config = dict(
    encoder_arch='vit',
    model='masked spectrogram model',
    dataset='melodies that start on their tonic, played by one synthesised instrument',
    train_examples=26041,
    n_mels=64,
    hop_length=160,
    input='log_mel',
    win_length=512,
    method='mae',
    mask_ratio=0.6,
    loss='mse',
    encoder_norm='layernorm',
    encoder_norm_position='pre',
    encoder_activation='swiglu',
    encoder_mlp_ratio=2.67,
    encoder_head_dim=16,
    encoder_fused_qkv=False,
    encoder_bias='none',
    encoder_qk_norm=True,
    encoder_parallel_block=False,
    encoder_inner_norm=False,
    encoder_drop_path=0.05,
    encoder_patch_size=[16, 8],
    encoder_layers=8,
    encoder_width=384,
    encoder_positions='learned',
    decoder_width=128,
    norm_pix_loss=True,
    decoder_layers=4,
    init='torch_default',
    residual_init='scaled_by_depth',
    optimizer='muon',
    muon_scale='original',
    learning_rate=0.034,
    momentum=0.9,
    nesterov=True,
    orthogonalizer='newton_schulz_5',
    adamw_lr_other_params=0.0011,
    max_steps=7600,
    batch_size=512,
    epochs=149.4,
    lr_schedule='poly',
    final_lr_fraction=0.1,
    warmup_steps=220,
    weight_decay=0.01,
    adamw_weight_decay_other_params=0.05,
)
Rows from block 2 of the encoder of a small masked spectrogram model, named by matrix and row number. Rows with one number belong to one neuron. Each number is 128 + 24 x the weight over its row's rms, rounded and kept within 0 to 255. All counts start at 0. After the name is the row's rms in percent of the matrix's.
After each neuron's rows are labels from the 100 clips, of 14848, where the neuron reaches its largest size: "band" is the frequency band that holds the peak. Only what is clearly more common there than usual is listed. The data: melodies that start on their tonic, played by one synthesised instrument. In brackets: how many of the 100.
# gate: MLP gate (encoder.blocks.2.mlp.gate.weight, 1024x384), inputs 256-383
# fc1: MLP up (encoder.blocks.2.mlp.fc1.weight, 1024x384), inputs 256-383
# fc2: MLP down (encoder.blocks.2.mlp.fc2.weight, 384x1024, transposed), outputs 256-383

gate.568 100 [137 143 117 132  94 140 151  88 120 156 143 114 163 140 111  89 157 129 157 129 134 134 130 173 119 139 132 169 135 106 139 155 146 123 145 167 157 137 111 116 110 120 106 181 132 110 111  80  98 142 121 125 119 114  81 174 125 120 191 131 112 125 144 107 126 108 162 119 121 145 119  84 151  65 138 109  92 132 155 129 137  92 120 187 124 119  88 103 126 135 104 149 150 121 113  95 162 131 123  99  89 146 136 127 156 119 144 137 176 125 102 129 162 158 115 121 162 107  86 129 123 134  84  91 148 141 136 111]
fc1.568 101 [111 132  95  89 111 106 111 180 132 111 129 134  93 130 145 138 120 135 123 138 106 134  85 166 111 132 132 138 138 154 124 146 127 141 111  79 147 145 105 107 165 108 156 100 106 111 106 126 166 134 144 122 131 114 115 118 140 126 138 151 109 136  86 152 166 115 106  86 120 111 155 118 137 146 125 131 149 158 132  88 157  94 127 107 128 106 167 142 114 178 102 132 162 118 116 134 159 116 162 167 158 127 118 144 158 134 144 192 106  99 121 142 117 126  90 117 159 139 106  99 114  81 150 128 137 135 149 109]
fc2.568 104 [141 140 167 135 159 153 135 121 157 121 111 110 124 132 114 131 129 138  78 137 161 114 116  97 142 104 163 150 146 118 131  86 139 135 170 131 124 142 144 125 159  90 123 112 148 123  72 132 146 180 140 124  67  89  99 129 129 157 144 109 103 155 164 117 105 176 151 109 114 113 122 128 155 132 194 148 124 123 152 103  94 117 154 103 155 133 118 149 129 121 133  90 136 139  94 170 139  90  91 146  88 153 134 134 116 116  80 122 140 113 108 153 102 132 129 133  90 152 113 111 113 118 176 129 148 153 142 127]
band: 2000 to 4000 Hz (88)

gate.745 116 [149 106 124 147 110 128 114  99  84 156 117 123 118 136 114 136  85 119 118 149 121 169 157 142 139 133 121 122 140 111 108 124 145 165 151 140 130 129 148  92 125  96 149  90 151 143 110 103 136 104 130  70  95 124 122 161 125 157 116 115 137  91 150 112 122 118 198  79 147 156 131 100 122 191 101 111 132 167 182 119 148 112 145 133 118 112 123 107 140 118 119 133 134 116 135 140 125 154 101 164 119 127 185 123  97 166 138 120  84 166 137 143 156 160 167 103  98  96 134 166 163 140 129 128  77 146 121  91]
fc1.745 112 [ 84 154 105 167 163 144 147 113 140 134  95 129 112  95 115 135 105 131 126 164 144 127 118 110 136  85 119 129 160 159 121 140 131 117 165 109  82 120 122 101 126 123 159  97 128 131 174 117 117 119 134 128 113 174  97 156 129 149 134 108 155 102 143 167 122 122 130 135  97 140 130 141 110 157  92 100 102 111 118 104 133 142 124 142 110 122 127 115 149  95 105 133 124 146 149 121 105 162 131 172 120 111 115 109  73 154 126 111 153 156 143 172  87 133 195 102  96 138 135 115 136 106 149 150 149 169 113 147]
fc2.745 116 [147 185 178 120 114 118 169 100 108 112 161 158 130 132 112 130 102 176 169  64 159 108  84 156 147 109 149 161 142 136 111 163 140 135 122 112 150  98 145 163 112 122  81 118 135 119 131 151 140 113  89 137 121 115 164 165 119  46 115 126 150 194  88 112 168 127 141 139 138 128 147  64 132 135 123 142 123 112 100  79 145  86 136 117 116  96 134 112 121 133 154 141 156 125 145 139  90 128  91 168  82 110 117 145 113 106 114 121 116 138 123  94 133 136 135 122 135 123 158  86 156 103 154 117  87 149 119 136]
band: 250 to 500 Hz (57)

gate.265 106 [108 127 137 124 129 184 161 128 103 129 150 117 138 117 123 119  91 132 133 151 113 130 112 122  97 141 136  79  70 122 127 166 169 141 149 138 125 132 146 152 160 135  89 118 108 121 137 115 124 152 138 134 130 128 115 119 106  99 156 131  68 122 144 132 101 161 107 112 119 124 100 104 147 155 151 130 103 115 105 131 122 160 126 115 116 163 120 165 111 114 115 134 154 127 147 159 129 135 141 167  99 132 130 150 156 121 100 123 115  94 119 107 121  91  88 152 128 106 120  94  49 116 166 102 134 160 110 116]
fc1.265 105 [158 128 122 103 132 134 154 123 112 128 131 118 157 168 108 117 102 128  90 166 105 147 131 131 168 109 123 153 138 116 116 112 128 152  94 112 152  93 131 135  76 145 108 141 114 147 125  82  97 141  91 121  76  79  76 142 164  99 114 139 138  98 143 148 110 150 114  68 115  88 162 130 148 122 121 123 123 152 158 150  79 116 101 164 129 155 151 101 150 116 176 106 167 109 148  79 141 146 125 162 129 157 136  75 109 119 142 159 180 158 167 137 142 153 105  88 158 125 129 106 125 139 122 135 157 137 135 146]
fc2.265 103 [115 111 146 123 143 107 152 114 137 169 115 141  97 127 110 109 125 188 113 148 137  80 112 158 139 140 144 136 127 107 122 147 120 107 130 132 122 152 140 118 134 158 122 150 138 176 119 105 104 154 119 124 153 121  90 109 131 119 160 146 135 132 145 129 116 116 154 152 156 144 144 118 130 154 129 156 129 110 115 145 160 132 131  94 153 142 126 163  77 142 134 127 119 128 161 132 156 179  98 103 110  97 130 153 128 116 130 172 157 170  91  92 120 127 124 135 152 138 134 124 106 155 119 149 116 121 139 112]
band: 4000 to 8000 Hz (58)

gate.546 115 [121  98 122 120 125  76 134 118 142  94 156  91 149 109 142  86  84 132 134 107 131 131 174 112 173 163 127  92 130  80 142  89 131 135 106 141 170  97 131 159 173  99 140 166 166 113 132 129 113 128 178 118 125 102 128 139 112 101 137  95 160  89  82 102 158 132 110 166 146 133 107 148  97 142 132 135 134 103 123 121  98 120 119 117  89 151  96 146 146 131 154 114 148 127 116 167  90 138  94  96 142 133 116 100 133  91 158 157 114 144 116 148 111  99 134 163 112 129 148  93 115 123  98 143  66 150 120 133]
fc1.546 108 [114 143 168 111 117 122 113 139 123 157 146  90  90 115 161  99 118 139 144 170 145 126 137 113 124 152 122 123  75 129 127 117 154 122 138 165 144 127 101 172 123 120 149 169 142 113 118 131 108 144 143 124 138 127  87 155 150  80 108 107 141 150 150 109 118 169 163 159  82 125  98 147 150 122 151 147  93 137 129 105 156 132  97 120 143  96  50 106 159 121 124 141 114 148 139 118 114  86 131 147 135 122 144 141 168 117 161  94  97 175 125 147 102 121 112  97 120 113 132  86  95 118 128  96 152 111  85 140]
fc2.546 111 [131 117 128 127 121 116 140 104 100 119 120 119 134  96 128 146  97  95 129 131 134 112 137 117  98 104 130 141 142  76 142 104 130 114 125 124 120 118 161 105 113 161 124 113 101 176 151 104 152  99 169  82 154 123 149 104 106 126 118  84 112 140 113 163 114 109  93 115 106 136 131 153 177 157 163 132 134 132 175 147 128 179 132 147 125 142 109 142 125 143 135 119 138 170 113 108 149 173 108 119 101 130 137 105 128 124 121  95 116 132 128 166  88  81 155 162 110 191 123 128 100  93 132 107 125 193 144 127]
band: 1000 to 2000 Hz (72)

gate.545 101 [ 83 118 117 117 148 163 168 109 121 153  96 119 108 119 102  65 102 113 148  85 127 118 110 150 150 116 120 123 153 124 108 122  92 111  77 128 153 140 142 129 137  61  98 154 138 151  91  92 101 115 167 153 145 125 147 137  81 171 130  96 127 129 186 126 145 147 173 126 122 134 108 151 112 120 138 135 162 129 146 107 147 112 149 101 122  91 102 102 130 169 118 164 155 130 134 176 133 129 170 176 113 103  75 146 145 121 135  80 107 138 121 159 153 118 106 151 127 135 147 132 143 135  80 131 112 146 120 131]
fc1.545 087 [144 164 122 146 145 147  61 120 135 155 135  90 116 140 183 129  98 145  94 156 126 127 122 108 160 109  93 158 106 151 126  97 143  97 166 144 146 123 120 140 140 144 116 121 131 135 127 147  98 166 139 152  95 108 149 134 148 106  81 132 122 102 131  98 106 142 113 114 112 129 145 130 140  77 117 106 156 155 119 141 160 120 100 120 166 133 163 129 129 119 149 121 152 139 104 151 126 138 144 120  98 159 154 141 111 116 126 121 121 124 142 102 151 126 130  91  89 153 125 129 109 125 134  89 141 114 127 160]
fc2.545 092 [133 107 123 160 121 125 140 137  45 112 102 158 107 171 138 113 115 115 129 143 196 129 117 100  81 107 163  95 131 166 121 133 148 124 134 124 148 154 121 102 112 105 136 119 161 156 194 111  87 115 130 112 109 121 104 137 107 128 109 140 113 122 139 142 110 140 121 110 115 151 112 156 155  86  80 115 130 181 131 160 125 166 152 109 133 132 126 133 169 137 141 121 169 166  88 149 117 132 142 146 100 150 167 142 119 152 161 141 115 141 127  86 137 130 184 137 126 162 115 149 133 100 178 148 126 110 123 114]
band: 4000 to 8000 Hz (62)

gate.522 101 [ 40 153 153  95 147 130 136 131 155 166 130 158 135 109 122 117  85 165  96 128 139 155 116 133 110 115 125 115 164 116  90 115 110 161 116 121  93 132 140  87 115 134 124 136  94 158 128 118 135 135 156 143 162 111 141 140 133 126 126 124 161 125 143 156 125 146 158 117 137  94 136 156 145 119 153 105 105 153 151 149 141 143 132 132 114 142 140 148 138 130 121 132 163  85 102 115 113  83 149 136 139 108 113 112 121 132 134 118 100 117 115 124 142  91 171  95 159 136 125 161 104 131  97 182 119 147 111 133]
fc1.522 097 [155 131 158 137 142 123 134 176 130 134 132 122 168 122 141 132 114 142 108  99  90 125 112 136 120 104 124 144 137 146 136 139  83 117 135 118 120 109 100 124 114 128  71 130 155 160 126 144 136 111 145 108 139 152 148 156 137 134 155 111 140 131 179 122 127 145 106 138  93 108 123 141 139  66 101 167 125 148 102 105 134 163 165 112 142 141 120 119  80  95 153 109 125 139 126 119 138 118 114  68 146 151 128 156 164 135 101 122 180 174  89 119 130 111 155 135 165 156 124 112 167 108 179 102  82 137 116 134]
fc2.522 099 [143 102 107 124  98 136 124 104 107 126 114 142 118 158 112 140 118 140 145  89 109 106 133 107 122 117 127 144 129 154 162 131 101 109 175 103 115 177 122 136 126 123 160 159 113 107  65 119 133 126 146 105  86 174 171  80 108 153 135 122 121 117 120 138 117 135 125 158 133 150 136 137 123  69 120 132 161 130 141 117 144 124 165 138 108 133  94 120 165 125 120 118 110 100 114 133 123 188 105 134 147 129 118 129 126 169 129 130  92 108 131 140 126  94 102 158 122  93 124 136 133 133 104 116 136 149 145 119]
band: 4000 to 8000 Hz (95)

gate.398 105 [137 127 133 109  96 131 148 110 125 130 170 100 147 137 122 108 139 125 114 158 133 131 199 139 138 107 110 137  99  94  96 174 126 128 121 119 130 151 136 111 132 158 160 153  93 110 185 107 112 141  93 131  90 108 163 130 123 134 156  99 140 144 151 110 113 109 104 137 132 132 149 108 112 157 104 117 115 142  83 152 118 146  60 120 124 152 131 140 111 101 130 157 110  92 125 152 179 136 111  99 124 130 149  91 106 149 154 125 143 153 112 111 112 140 150 129 111 116  86 114 117 175  85  95 174  95  98  94]
fc1.398 120 [126 111 141 144 131 112 150 122 131 155 138 103  81  96  84 148 135 120 149  94 116 179 107 160 126 145 164 139 149 142 124  89 128 144 165 101 143 148 126 140  62 160 103 139 142 139 130 120 146 107 119  81 127 184 104 135 143 137 104  88  90 104 150 140 107 109 156 167 108 156 138 141 128 140 155 122 136 121 145 122 122 141 142 178 141 140 170 131 144 121 115 108 114 139 133 166 100  98 135 103 132 164  96 140 118 102 111 124 101 111 151 120 126 100  83 147 179 113 125 142 142 114 142 104 104 124 175 137]
fc2.398 108 [107 131 112 115 128 202 103 120 141 107 108 116 126 116 136 146 145  73 136 143  86 125 112 131 113 107 128 179 161 130 137  93  90 139 111 130 121 122 107 125 157 100 151 130  89 189 131 138 105 131 111 160 108 156 151 125  96  90 129 125 151 101 115 120 158 156 130 148 120 126 125 158 107 112 148 129 125  95 155 160 138 100 139  96 131 144  99  87 119 141 105 117 142 131 136 108  99 133 153 119 157 135 172 166 158 141  81  86  97 156 134 149 110 126 162 108 142 122 168 125 134 130 101 154  97 113 121 156]
band: 4000 to 8000 Hz (85)

gate.456 116 [168 108  83  98 101 133 151 111 184 123 148 145 101  72 107 171 171 171 137 126 125 133 170 155 119 106 133 134 102 122 109  75 114 126  79 144 177 165 129 121 143 115 131 138 118 150 108 165 153 132 123 123 137 119 192 135 111 110 103 139 131 182 152 126 130 179 126 125 154 137 129 120  98 120 210 171 123 137 161 121 118 154 126 118 113  92  77 149 130  85  78  95 103 141 112 127 147 163 135 103 149 100  95 125 116 169 140 120 105 148 120 147 123 183 123 157 102 138 106  95 111 126 156 126 100 168 160 141]
fc1.456 123 [102 172 163 120 148 121 147 165 101 151  96 131 157 181  98 113  96 129 103 131 136 123 162 125 175 131 117 136 139 160 133 132 135 167 148 124 109 131 130 106 157 142 127 137 135 134 140 118 123 103 184 125  95 151  95 121 168 106 141 104 125 124 100 104 115 124 163 142 118 121 160 137 146 107  70 149 124 120 143 168 140 114 136 148 136  87 151 112 133 108 144 117 147 117 125 134 133 120 135 157 136 153 115 112 112 126 175 142 161 142 110 117 106 133 114 138 156 100 116 106 143 118 106 129 136  89 109 132]
fc2.456 130 [ 97 160 114 103 120 133 121  99  88 167 119 116 154 100 131 153 113 124 168 131 118 153 113 157 140 128  99 104 110 136  86 106 128 121 144 102  81  94 151 119  96 107 104 170 130 113 153 170 124 180  98 127 174 128 103 152 139 112 157 164  93 133 157 138 136 134 178 169  96 110 123 107 117 122 210  80 161 153  99  94 159 146 124 136 107 136 174 128 122  96 153 136 147 114 156 110 148 113 137 119 151 125 154 156 120 117  98 139  97 140 134 134 158 114 112 123 107 116 138 161  92 121  95 169 103 153 115 138]
band: 2000 to 4000 Hz (100)

gate.533 091 [120  96 167 191 155 137 141  63 143 114 129 107  88  90 173 154 103 189 119 131 143 160 149 120 116 145 142 148 117 131 148 160 105 109 164 126 123 108 129 178 151 167 123 110 111 122 146 112 114 152 138 122  93 139 113 116 120 104  64 130 139 189  85  91 140 152 127 123 123 117 140 101 158 103 172 141 123  80 111 172  83 131 131 121  80 135 101 143 137 119  96  81 161 102 126 150 120 136 157 126 101 100  75 121 139  93 107 147 147 105 104  81  88 117 149 128  97  94 153 140 139 111 115 123 138  82 128 118]
fc1.533 094 [100 164 110 124 101 100 151 135 118 143 101 136  81 165 151 139  72 123 133 102 141 107 121 100 113 129 119 152 136 108  88  75 123 140 117 143 117  56 152 152 143 147 117 155  97 131 165 125 134 132 144 133 107 144 133 107  87 118 137 143 129 110 149 160  82 127 104 108 111  98 123 149 103 141 142 131 125 177 145 158 115 108 163  72 155 176 123 133 138 101 130 150 108 115 152 122 125 126 133 109 103 159 130 142 130 159 120 134  93  66 143 155 147 114 102 133 112 171 147 129 173 121 114 144 136 112 150 178]
fc2.533 092 [127 137 126 120 134 114 140 156 154 125 163 141 124 121 131 144 132 118 118 155 145 142 131 119  89 140 128 134 126 120 166 107 135 109 138 129 136 125 149 108 114 146  99 151 119 123 105  89 135 139 126 135 152 134 109 128 125 136 111 128  73 125  92 139 150 109 146 152 132 162 158 146 174 107 155 140 157 120 129 194  90 131 122  90 132 145 123 111 121 123 168 183 141 143 149 132 118 134 135 101 127 152 113 111  90 118 157 124 118 161 144  84 104 125 142 149 135 134 103 183 113 129 149 114 153 129 121 114]
band: 1000 to 2000 Hz (71)

gate.548 099 [147  87 135 150 125 123 142 129 141 158 150 124 125 152 144 157 174 157 122 135 122 128 112 123 185  91  96  96 125 121 127 167 146  96  96 123 129 149  91 177 116 153 148 129 108 126  97  94 104 166 134 129 109 138 137 147 114 140 137 109 109 111 105 117 137 112 137 138 113 171 120 125 121 105 128 132 129 125 149  85 132 122 132 131 136 148 127 161 134 115 121  47 114 124 133 113 151 121 126 136 122 123 101 118 153 128 117 136 155 189 145 130 122 138 130 115 142 102 142 135 133 134 102 167 118 152  76 180]
fc1.548 110 [130 121 119 129 110 161 156 138 122  92 117 129 114 133  96 154  61 109 136 180  86 138 135 143 101 143 140 146 135  96 154 119 116 111 122 125 127 118 111 118  95 124 136 124  87 165 184 123 146 105 106 168 131 147  75 101 120  92 114 134 157 148 151 154 136 145 143 131 155 101  93 125 135 116  97  99 103 115 120 133 103 124 118 144 106 100 128 163  96 105 158 123 129 109 124 109 116 151 122 153 143 116 150 146 129 146 107 124 142 123 143 124 151 135 151 139 100 114  86 165 126 174 102 118  98 121 131 115]
fc2.548 089 [105 160 183  94 105 142 110 143 102 133 105 140 121 115 120 143 134 109 141 134 141 174 138 120 117 146 171 118 111 164  83 118 153  83 118 163 117 135 121 173 106 143 176 139 118 130 153  95  72 149 156 105 139 119 120 137 117 157 128  66 148 137 127  87 108 170 133 119 131 178 153 131 147 103 119 100 106 127 147 114 130 137 141 113 162 138  96 147 145 132 139 144 113 122 139 134 137 119 139 107 159 106 152 138 112 115 138 149  89 145 152 110 174 193 146 145 196 154 152 164 124 114 123 126 151 187 144 136]
band: 250 to 500 Hz (59)

gate.431 086 [130  97 134 159 154 131 126  92 146 154 136 136 146 170 158 111 179  85 143 126  89 118 117 148 124 154 138 142  84 122 145 138 129 148 157 102  99 114 127 118 161  95  90 177 103 155 130 145 117 115  83  91 182 178 115 100 148 106 124 112 107 143 123  95  84 120 140 145  96 102 152 145 155 158 130 112 134 132 118  92  93 116  99 119 142 129 130 109  91 117 128 105 120 151  76 114 125 139 125 145 126 113 144 125 111  92 145  84 141 165 101 106 144 150 155 155 140 146 135 151 108 114 125 115 140 142 122 127]
fc1.431 089 [130 142 117 138 122 168 130 110 128 114  68 119 127 103 167 137 136 135 139 119 166 103 195  96  98 129 184 126 152 119 153 144 133 118  85 126 157 106 144 166  71 101 170 119 123 112 106  97 134 152 136 158  66  96 156 165 124 106 155 136 100 169 112 109 149 148 140 101 116 121 142 170 108 126 134 152 124 117 150 118 146 111 146 121 166  85 146 134 106 110  93 100 162 135 108 145 185 150 114 117 137 134 165 110  96 153 153 132 128 138 148  91 148 121 120 105 110 120 118 122  99 155 127 108 122 122 133 160]
fc2.431 089 [100 180 168 133 159 118 165 152 129 186 182  99 144 119 118 123 153  78 159 127 108 125 122 165 127 125 149 129  88 137  80 135 121 149 173 134 121 139 109 117 153 157 108 150 127 139  97 116 133 120 158 143 126  91 141 115 164 167 105 145 143 158 114 106 130 117 132 138 148 145 135 112 138 134 103 101  84 146 100  92 127 135  88 108  94 115 108  84 126 110 108  80 127 130 155 146 126 131 121 166 129  91 164  96  96 124  87 148 132 140 123 136  99 169  99 114 120 168 127 155 147 100 106  66 168 119 118 153]
band: 2000 to 4000 Hz (88)

gate.322 086 [135 129  81 119 135 146 123 155 101 120 136 112  84 136 149 122 114 139 149 143 131 123 128 112  93 141 126 106 114  58 151 156 119 114 105 125 142 115 175 147 142 139 132 121 126 139 159 120 114  91 119 135 120  84 153 142 127 157 132 116 171 108  97 137 101 109 161 135 113  97 148 155 138  97  90 151 103 138 150 120 120 145 129 133 152 123 141 115 102  78  85  99 133  87 112 111 142 120 170 127 121 151 109 113 123 127  91 114 110 161 146  90 159 128 155 145 133 130 182 131 116 140 128 129 102 101 116 150]
fc1.322 089 [121 176 142 127 121 140  95 153 141 136 164 125 168 144 163 110 131 132 185 134 107 144 147 117 132 110 168 152 120  89 112 124 134 157 136 114 128  95 191 150 130 124 156 138  99 134 140  95  97 125 136 111 158 113  97 125 151 127 130 178 130 128 136 137 124 149 138 144 104  68 127 131 152 122  97 144 161  84  91 121 163 138 114 138 130 122 116 120 117 139 101 110 155 122 147 140 149  98 158 132  68 106 109 116 165  88 138 127 115 146 123 141 120 140 100 128 145 124 150  97 110 103 155 127 158 109  86 116]
fc2.322 098 [118 142 119 127 167 135 126 141 100 144 113 113  83 138 109 124 127 152 140 129  92 118 158 127  84 146 111  94 187 102 169 171 103 157  89  96 131 147 141 137 156 136 102 120 151  74 133 152 164  86 124 112 153 146 143 136 130 148 121 105  87 143 124 132 132  83 110 100 174  91 163 129 145 137 107 116 116 130 131 135 116 144 108 130 133 157 151 120 128 141 133  90 117 131 133  94 100 127 142 139 128 148 138 116 132  96 113 127 108 147 120 100 132 141 144 147 111 146 110 109 124 151 140 124 120 168 153 121]
band: 2000 to 4000 Hz (62)

gate.709 114 [ 87 114 148 150 132 133 122 126 145 147 164 138 132 143  99 136 145 146 118 135 110  93 152 106 137 119 129 129  98 126 150 153 105 124 124 157 163 129 144 125 117 138 143 149 125 141 110 117 131 119 167 116 126  84 134 121 103 169 132 104 155 120 102 148 127 110 148  95  78 144  68 129 134  84 140 163 112 116 173 143 132 157 125  76 128 130 104 137 130 143 114 156 125 128 120 150 106 153 132 127 188  92 120 132 152 150 104 117  90 117 151 145 139 127 105 123 148 148 152 148 128 122 126 133 153 136 101 150]
fc1.709 110 [118 114 122 117 130 110 136  97  83 127 126 129 138 117 131 107 114 125 137  91 112 170 123 149 151 129 115 160  99 144 107 115  97 124  95  73  92  94 100 149 103 133  97  98 122 124 154 163 103 131  84 148 137 114 109 151  97  87  92 150 134 138 172 126 141 159 144 129 167 149 148 128 126 147 124  82 113 181  77 140 162 114 118 136  99 147 123 127 135  93 114 106 137 108 171  55 160 118  94 115  90 129 149 138 137  99 124 143 111 158 142 122 121 139 128 103  98  90 162 129 154 128 121 128 100 119  80 122]
fc2.709 109 [140 121  98 121 135  84 124 160 148 134 137 163 129 127 104 152 145 142 108 139 104 100 116 113 103 127 121 140  85 119 125 160 168 117 146 150  95 128 152 130 121  88 133 133 142  93 116  65 110 116 186 127 136 168 167 121 140 160 170  86 137 127 115 142 139 139 128 129 101 135 151 108 113 101  74 130 126 128 117 162  84 127 147 108 136 114  96 120  84 119 164 150 100 149 136 133 135  90 152 165 149 109 139 123 152 133 107 173 116 114  86 104 131 110 125 148 127 135 132 130 128 100 138  75  76 148 103 135]
band: 1000 to 2000 Hz (94)

gate.23 067 [ 99 142  56 147 147 103 172 118 126 102 153 124 137 127 114 159  96 118 146 140 126 137 149 135 105 104 100 143 122 159 156 140 151 163 161 132 197 148 136 142 116 123  83 140 129 148 121 127  94 154  92  97 144 132 143 110 124 114 133  99 108 146  97 112 130 151 159 162 102 125 130 110 135 123 132 105 130 139 160 107 134 122 135 174 112  89 166 149 123 142 144 154 170 132 147 128 167 143 144 115 162 156 104 104 158 153 112 161 158 116 143 102 162 130 136 133 120 109 130  65  96  99 118 104 161  86 115 144]
fc1.23 073 [132 159  90 154 119 138 104 140 167 141 123 136  95 135 113 126  82 142 155 162 113  99 154  96 163 132 129 118  90 135 137 108 126 156 108 103 124 133 173 114 182 126 146 151 120 182 119 119 109 112 166 102 143  72 157 131 131 132 144 136 139 110 109 151 134 121 129  93 114 137 138 155 147 139 111 123  98 156  93 100 125 117 139 130 116  74 116 128 152 131  93 128 116 112  98 117 150 125 120 119  95 145 168 125  89 112  88 133 105 126 118 147 123 103 130  96 112 144 157 136  95  89 136  66 168 153 141 127]
fc2.23 064 [134 166 133 107 123  72 110 151 109 143 135 108 150 112 100 136  83 130 112  87 121  99 131 114 124 109 162 104  99 109 152 136  88 158 123 156 146 153 127 123 114 106 131 112 144  90 111 165 130 111 104 147  90 129 115 123 120 162 164  98 112 121  66 136 132  71 105 137 167 132 203  96 101 113 156  77 117 135 110 155 156  78 109 169 157 107 129 146 131  99  96 115 140 149 145  99 123 118 167 127 135 149 116 149  39 107 137 121 132 131 168 186 126 129 153 114 172 125 143 111 135 107 129 130 123 139 128 123]
band: 250 to 500 Hz (71)

gate.595 098 [ 96 153 131 144 103 132 120 142  91 133 127 124 122 145 130 158 145 109 138 166 128 129 115 116 116 104 149 193 158 108 132 142 109 163 124 103 136 129  89 124 141 112 154 139 128 109 124 129 159  94 121 118  93 133  82 129 154 119  93 127 137 138  82 140 121 141 124 118 170 127 161 102 123 142 129 153 137  78 103 120 120  56 119 113 138 122 120 112 125 130 169 143 173 106 155  95  99 103 102 132 162 118 127 115 102 123 114 114 145 141 118 115 133 106 136 123 140 116 168 199 184 118 128 118 142 164 107 109]
fc1.595 101 [152 133 121  91  69 140 132 141 145 167 145 117 112 131 132 125 172  97  87 148 105 147 165 108 175 106 126  97 119 144 125 106 121 142 120 125  82 124 129 191 134 113 123 148 139  75 167 128  76 108 166 151 123 170  95 122 161  85 152 105 150  93 131 129 147 170 165 134 169 128 141 127 119 161 105 110 104 110 108 131 164 168 118 156  82 118 147 119 129 140 143 120 103 160 167 134 113 108 130 123 155 162 144 125 121 112 115 112 104 120 112 145 127 157 159 138 138 131 134  99 126 138 116 140 150  87 110  97]
fc2.595 091 [119 136 119  85 160  87 130 103 136 105 105 102 128 121  99 131 167 139 180 130 129 142 124 147 104 131 138 116 118 125 120 112 160 117 154 149 106 157 155 133  96 139 105 101 123 180 136 142 141 146 136 166 118 104 147 142 141 121 131 146  71 107 140 156  98  91 118  92  90 184 104 154 156 102  92 141 117 109 151 103 159 133 141 124  96 118 141 153  82 173 127 110 127 115 124 112 159 132 153 128  98 106 127 155 136 117 195 115 145 105 127 135 138 122  84 114 157 130 119 123 103 110 153 143 146 120 122 170]
band: 250 to 500 Hz (87)

gate.241 109 [120 158 118 122 114 142 123 148 113 147  94 152 110 123 173 170 104 142 110 131 102 127 118 145 107 154 115 102 182 143 110 131 114  95 100 121 113 166 156 106 107 199 136 140 121 166  99 141 125 115 132 122 156 111 118 158 153 124 130 144  85  93 126  90 151 136 116 131  74 160  95  87  92 117 157 151 177 146  89 119 133 110 107 113 109 108 126 162 103 146 145  97 125 119 142 151  92  97 121 120 150 128 180 183 129 105 148  80 113 107 116 173 117 117 121 120 119 122 138 128 129 137 151  67 103 122 163 123]
fc1.241 106 [129 121 149 172 171 112 100 146  93 126  92 148 126 154  90 150 128 162 144 111 116 139 152 121 128 111 127  88 106 157 112 139 147 153 119 130 130 155  94 200  86 120 130 114 125 123 141 128 127 155 118 150  92 163 129 145  57 142 136 105 167 196 135 117  78  86  93 100 113 158 117 112 132 114 134 110 155 114 153 139 100 136 109 166 142 109 144 175 150 142 102 136 150 137  61 126 118 126 117 102 125 127 146 150 180  81  94 148  97  98 142 160 131 144 156 102 121 122 128 116 165 104  82 119 151 141 121  93]
fc2.241 124 [134 173 139  95 112 147 128 113 153 129 152 112 135 157 142 132  69 115 111 127  91 102 115 127 140 142 100 100 170 110 113  70 147  96 140 104 123 145 167  61 119 123 103 115 146 166  85 120 134 119 145 119 127  78  96 129 183 103  59 107 117  86 103 111 149 150 142 134 121 133 114 128 101 139 125 133 114 159 121 123 130 100 135  94 142 120 134 125 105  92 134 121 135 130 100 191 135  94 125 119 109 126 128 146 145 122 161 119 144 139 113 133 129 177 148 160 136 132 112  99  91 152 117 111 143 133 119 108]
band: 250 to 500 Hz (59)